Weights of a small spectrogram enhancement model.
Training: adamw at rate 0.0018, 18400 steps, batches of 64.
Rows from block 3 of a small spectrogram enhancement model, named by matrix and row number. Rows with one number belong to one channel. Each number is 50 + 10 x the weight over its row's rms, rounded and kept within 0 to 99. All counts start at 0. After the name is the row's rms in percent of the matrix's.
Before each channel's rows are labels from the 100 clips, of 14976, where the channel reaches its highest value: "responds to" is what is common among them; "band" is the frequency band that holds the peak. Only what is clearly more common there than usual is listed. The data: single English nouns, adjectives and verbs, spoken by a formant synthesiser in many voices. In brackets: how many of the 100.
# convs0: first 3x3 conv (model.mid.0.convs.0.weight, 96x96x3x3, each kernel summed), inputs 0-47
# convs1: second 3x3 conv (model.mid.0.convs.1.weight, 96x96x3x3, transposed, each kernel summed), outputs 0-47

responds to: thin (high-pass) (87); white noise (63)
band: 0 to 250 Hz (100)
convs0.81 102:41 45 49 43 39 36 56 56 59 42 34 43 52 25 34 46 47 44 38 32 49 51 64 39 44 51 39 47 58 52 54 44 42 26 49 61 45 72 43 43 59 52 59 63 58 49 60 45
convs1.81 101:54 35 46 47 64 74 57 53 40 37 41 47 44 56 60 39 46 62 60 57 62 52 38 51 24 50 57 54 54 50 52 45 51 64 64 61 46 35 37 37 37 41 41 53 50 39 29 48

responds to: reverberation (85); voice: deep voice (50); thin (high-pass) (41); /ɔ/ (35)
band: 500 to 1000 Hz (87)
convs0.41 107:55 58 54 51 57 42 63 54 48 44 73 58 53 47 48 54 51 71 47 60 65 52 60 47 63 46 42 63 54 51 34 49 66 55 53 49 67 48 69 52 38 38 53 50 43 44 51 43
convs1.41 099:43 56 33 55 57 69 35 45 61 68 49 49 54 43 58 45 44 45 44 37 41 39 37 58 41 48 63 45 35 46 69 45 43 61 39 38 37 43 29 56 60 46 35 56 37 48 45 39

responds to: pink noise (31)
band: 2000 to 4000 Hz (61)
convs0.53 093:46 47 39 64 59 35 50 51 37 57 49 59 63 43 59 45 40 57 45 45 53 56 57 46 55 48 37 51 54 38 29 50 55 39 53 56 41 36 61 42 45 36 58 35 54 72 51 48
convs1.53 082:63 70 44 45 60 57 36 55 64 67 45 47 52 61 54 44 42 41 54 44 52 47 48 75 36 68 71 52 39 52 64 48 35 59 45 36 45 48 46 35 39 49 35 51 37 43 44 49

responds to: mains hum (65)
band: 500 to 1000 Hz (73)
convs0.4 097:63 57 49 53 48 48 54 60 49 44 40 62 53 50 34 51 45 42 49 49 43 56 56 51 41 52 66 33 58 67 71 57 53 60 56 49 20 58 36 49 55 41 35 53 40 37 46 58
convs1.4 102:37 39 46 55 40 44 61 48 55 43 63 42 49 54 61 39 49 37 53 46 48 57 37 46 40 53 47 50 38 25 40 46 55 48 34 32 50 37 39 44 49 71 52 32 42 48 42 29

responds to: reverberation (84); /p/ (26)
band: 500 to 1000 Hz (89)
convs0.74 096:39 52 62 50 56 48 58 48 65 53 68 52 48 57 43 46 43 74 42 55 65 47 67 43 17 48 59 59 47 47 54 49 51 49 53 66 53 37 62 35 52 60 56 66 66 51 60 54
convs1.74 148:39 61 52 39 72 65 41 58 42 50 36 46 51 49 36 46 48 40 46 40 44 59 38 63 44 58 36 33 47 50 62 49 47 57 36 47 41 47 29 51 50 52 45 49 30 38 43 39

responds to: thin (high-pass) (41); white noise (30); clipping (28)
band: 4000 to 8000 Hz (55)
convs0.86 095:35 52 50 37 44 41 48 57 68 47 45 46 41 31 35 47 43 32 43 48 39 59 48 55 50 38 53 39 48 65 70 50 65 34 47 52 29 72 43 49 54 60 52 45 38 51 50 50
convs1.86 116:57 38 47 48 56 61 60 60 36 29 37 40 61 60 57 46 35 53 53 55 56 64 45 36 32 48 58 55 42 31 50 39 57 45 56 51 32 33 38 31 42 57 40 42 48 43 33 40

responds to: thin (high-pass) (50); /s/ (46)
band: 4000 to 8000 Hz (52)
convs0.55 084:38 61 49 51 58 54 27 53 35 55 38 52 54 62 41 51 46 66 51 62 47 61 53 47 36 53 73 37 46 50 65 65 53 60 68 48 54 39 37 59 42 39 55 53 38 54 52 62
convs1.55 107:53 47 46 53 44 50 54 42 45 57 59 48 58 46 46 42 59 49 47 30 47 41 48 54 48 64 37 59 39 34 45 40 56 37 28 37 64 51 45 36 62 54 44 39 55 52 49 46

responds to: white noise (75); thin (high-pass) (66)
band: 500 to 1000 Hz (38)
convs0.66 133:51 51 57 46 57 48 37 46 45 45 46 48 40 48 42 44 57 61 39 51 57 63 50 51 86 59 43 44 44 46 46 41 40 40 56 36 61 50 83 60 43 47 52 51 50 54 46 40
convs1.66 121:44 39 43 40 40 46 39 57 50 55 65 60 54 60 41 46 51 53 43 34 44 35 57 46 80 37 56 43 38 66 64 58 46 58 32 31 39 56 64 29 59 52 45 51 41 48 57 62

responds to: thin (high-pass) (87); white noise (56)
band: 500 to 1000 Hz (87)
convs0.87 113:52 67 77 46 57 54 38 61 42 45 52 48 37 48 47 55 44 55 50 53 49 82 54 45 64 51 57 49 31 51 51 56 47 41 47 27 52 51 69 66 50 51 51 55 47 57 52 60
convs1.87 089:63 55 46 49 58 47 49 41 63 64 45 55 67 47 50 44 60 45 48 31 56 31 54 61 48 43 57 49 33 48 61 61 62 52 29 29 47 58 40 33 68 58 48 55 48 43 58 51

responds to: mains hum (62); muffled (low-pass) (33)
band: 250 to 500 Hz (73)
convs0.52 116:63 56 43 52 46 41 49 55 44 33 43 68 47 32 41 56 54 53 51 39 57 36 42 50 26 63 54 51 60 51 51 50 54 71 51 50 46 45 36 43 46 44 47 49 55 56 31 58
convs1.52 084:39 52 50 42 43 52 44 40 51 53 53 46 38 57 69 45 49 52 38 36 36 56 35 55 33 48 53 42 29 45 49 53 59 58 36 28 49 53 35 56 62 50 43 48 39 51 52 38

responds to: pink noise (47); muffled (low-pass) (45); white noise (30)
band: 500 to 1000 Hz (37)
convs0.61 126:51 39 40 47 47 36 52 52 58 40 26 36 48 26 46 47 50 35 57 60 45 37 46 60 37 52 30 56 54 41 42 41 41 44 55 53 48 49 50 39 50 42 65 53 41 29 40 39
convs1.61 109:56 65 53 48 52 60 45 42 59 52 51 49 37 53 59 55 45 57 40 64 43 58 50 52 16 47 65 46 39 51 50 56 54 69 59 50 46 50 46 63 44 60 39 67 48 53 60 47

responds to: thin (high-pass) (29)
band: 500 to 1000 Hz (38)
convs0.47 092:56 41 60 58 55 42 57 38 51 48 60 51 51 50 57 43 43 80 51 65 50 44 55 43 49 47 47 61 47 45 41 51 62 39 58 52 77 46 51 54 45 45 48 49 54 54 54 55
convs1.47 114:54 52 33 53 47 57 50 60 52 49 55 52 66 45 53 47 59 36 50 54 57 52 38 66 49 47 43 25 62 52 48 41 47 64 52 59 41 52 40 54 52 58 47 42 22 51 53 38

responds to: reverberation (79); thin (high-pass) (64)
band: 500 to 1000 Hz (69)
convs0.36 107:48 52 67 46 56 49 60 52 53 44 67 53 47 45 54 51 42 67 48 63 44 53 52 41 61 42 48 59 40 45 39 46 67 39 49 46 64 52 65 57 46 44 43 39 44 54 54 42
convs1.36 126:59 51 30 44 48 66 48 53 50 44 52 51 59 49 57 46 53 38 46 54 57 47 32 65 40 44 47 25 56 53 55 41 46 69 47 55 35 45 32 55 55 56 44 40 30 43 48 37

responds to: white noise (64); thin (high-pass) (41); pink noise (33); clipping (32)
band: 2000 to 4000 Hz (59)
convs0.30 132:59 44 39 59 56 43 44 46 42 48 48 46 55 57 39 44 57 59 44 46 58 43 42 60 79 57 34 47 62 38 40 41 43 46 58 49 53 42 86 41 44 52 51 50 47 45 36 40
convs1.30 107:41 55 46 32 46 50 28 63 57 63 62 55 47 65 43 50 51 46 47 48 40 41 57 50 82 35 60 35 39 68 67 56 46 63 40 35 41 50 64 28 56 56 44 63 35 55 59 63

responds to: thin (high-pass) (80); white noise (44)
band: 250 to 500 Hz (100)
convs0.79 097:62 69 58 45 43 55 41 81 43 50 56 70 41 56 38 59 60 43 51 32 51 63 57 48 50 51 63 52 42 62 55 52 47 57 41 37 31 56 33 53 49 40 33 55 60 54 46 71
convs1.79 083:46 54 36 51 65 39 59 48 65 44 44 46 49 53 65 45 48 34 63 50 50 47 36 50 32 56 69 47 38 28 59 59 48 57 45 38 45 44 35 32 65 57 68 37 45 59 50 33

responds to: /ɪ/ (34)
band: 500 to 1000 Hz (77)
convs0.94 109:50 46 59 44 67 64 58 44 55 51 62 50 42 65 46 42 33 64 56 59 58 49 59 38 30 53 59 55 37 46 56 51 41 46 48 57 50 53 68 41 52 53 50 52 49 50 54 57
convs1.94 180:47 56 49 36 65 52 46 60 51 52 43 52 60 42 34 42 61 38 45 50 51 63 40 64 52 62 25 26 60 56 47 45 52 56 50 53 52 52 36 56 44 57 63 53 25 52 51 39

responds to: /ɔ/ (31)
band: 500 to 1000 Hz (100)
convs0.49 108:48 46 63 47 65 56 64 45 62 50 62 48 37 54 43 44 32 68 52 65 61 59 61 41 38 47 60 62 38 43 55 47 38 43 43 55 51 48 73 43 49 59 47 57 58 45 59 48
convs1.49 153:44 57 48 35 64 60 40 64 47 49 41 52 55 48 36 43 55 35 47 44 51 58 40 63 54 54 33 22 53 62 55 52 49 60 39 47 44 50 36 52 46 56 53 53 24 42 46 40

responds to: pink noise (34); rumble (29)
band: 500 to 1000 Hz (43)
convs0.29 113:62 55 54 43 47 46 53 68 40 49 70 57 68 57 37 53 68 60 46 54 70 53 57 51 64 51 50 53 64 48 54 57 48 52 56 47 46 60 63 60 32 46 49 64 44 58 52 56
convs1.29 110:44 53 38 45 57 53 39 49 54 78 46 42 50 62 55 49 43 45 46 32 43 39 33 49 35 51 69 63 29 40 68 59 41 53 36 33 43 48 30 45 54 53 40 41 45 47 47 47

responds to: /n/ (47)
band: 2000 to 4000 Hz (59)
convs0.24 095:43 41 42 41 37 40 47 52 41 37 22 48 52 22 32 57 46 53 47 36 57 41 57 41 38 54 39 48 61 45 57 33 39 38 57 62 57 51 39 35 55 45 62 53 56 51 53 47
convs1.24 076:43 43 52 43 54 68 48 33 47 38 51 50 31 53 64 38 64 72 58 52 46 52 44 73 25 50 50 45 54 37 50 49 63 67 64 62 57 54 39 36 36 41 47 50 47 47 43 47

responds to: white noise (63); thin (high-pass) (49); pink noise (33); clipping (30)
band: 2000 to 4000 Hz (89)
convs0.11 126:52 42 35 56 55 41 43 47 41 46 47 43 52 49 45 42 53 55 42 46 55 42 43 57 73 62 26 45 59 42 32 32 43 44 58 51 49 40 73 39 47 49 50 44 45 42 31 38
convs1.11 086:41 60 50 35 46 56 36 54 66 64 65 59 43 63 48 47 45 51 43 54 40 45 55 52 72 40 60 37 38 65 64 53 46 65 42 38 40 45 63 29 54 54 44 76 42 58 59 59

responds to: mains hum (71)
band: 500 to 1000 Hz (89)
convs0.7 097:53 36 53 50 42 48 42 47 44 36 31 46 22 27 46 63 44 53 46 34 54 47 55 46 40 56 59 49 46 65 61 46 43 51 39 43 46 34 32 51 56 49 37 49 68 47 35 57
convs1.7 095:58 34 59 43 43 52 54 46 33 39 77 54 58 51 58 36 72 56 38 60 44 72 41 56 48 28 31 29 45 56 43 46 58 59 59 51 56 54 48 65 50 48 58 40 39 53 50 45

responds to: /ɔ/ (43); /oʊ/ (29)
band: 500 to 1000 Hz (64); 1000 to 2000 Hz (34)
convs0.33 095:39 54 67 40 49 40 60 53 62 35 68 55 19 43 59 36 42 56 41 51 53 51 38 39 46 54 50 51 38 53 35 46 56 57 41 37 49 58 45 55 40 32 41 46 44 41 38 57
convs1.33 092:67 43 41 41 51 60 39 51 56 43 54 64 66 49 62 38 63 43 47 45 55 43 45 55 44 36 34 22 56 67 55 57 45 62 52 53 47 56 36 44 60 56 63 53 42 41 53 60

responds to: thin (high-pass) (84); pink noise (47)
band: 500 to 1000 Hz (76)
convs0.31 091:38 52 51 41 56 45 22 50 50 59 43 42 42 64 46 49 57 64 48 64 45 58 47 50 53 52 50 47 50 36 39 64 42 51 73 49 66 37 50 61 42 45 67 51 57 54 46 52
convs1.31 095:53 62 45 58 41 47 33 48 55 58 60 60 54 40 36 50 48 45 48 30 45 35 64 59 57 55 43 45 47 56 55 37 45 45 30 40 52 57 55 39 62 46 36 46 44 46 59 55

responds to: reverberation (71); voice: low voice (51)
band: 500 to 1000 Hz (95)
convs0.69 095:46 50 59 36 62 52 67 36 61 47 56 41 47 51 50 32 31 71 46 60 56 55 58 36 22 48 60 59 38 48 58 46 39 48 47 59 46 54 62 33 51 53 53 48 62 56 58 52
convs1.69 135:49 57 47 40 59 70 45 66 46 43 41 51 55 50 38 44 49 33 47 46 50 62 44 56 49 51 31 27 54 59 49 47 54 58 43 49 42 55 31 55 45 63 47 50 23 38 46 39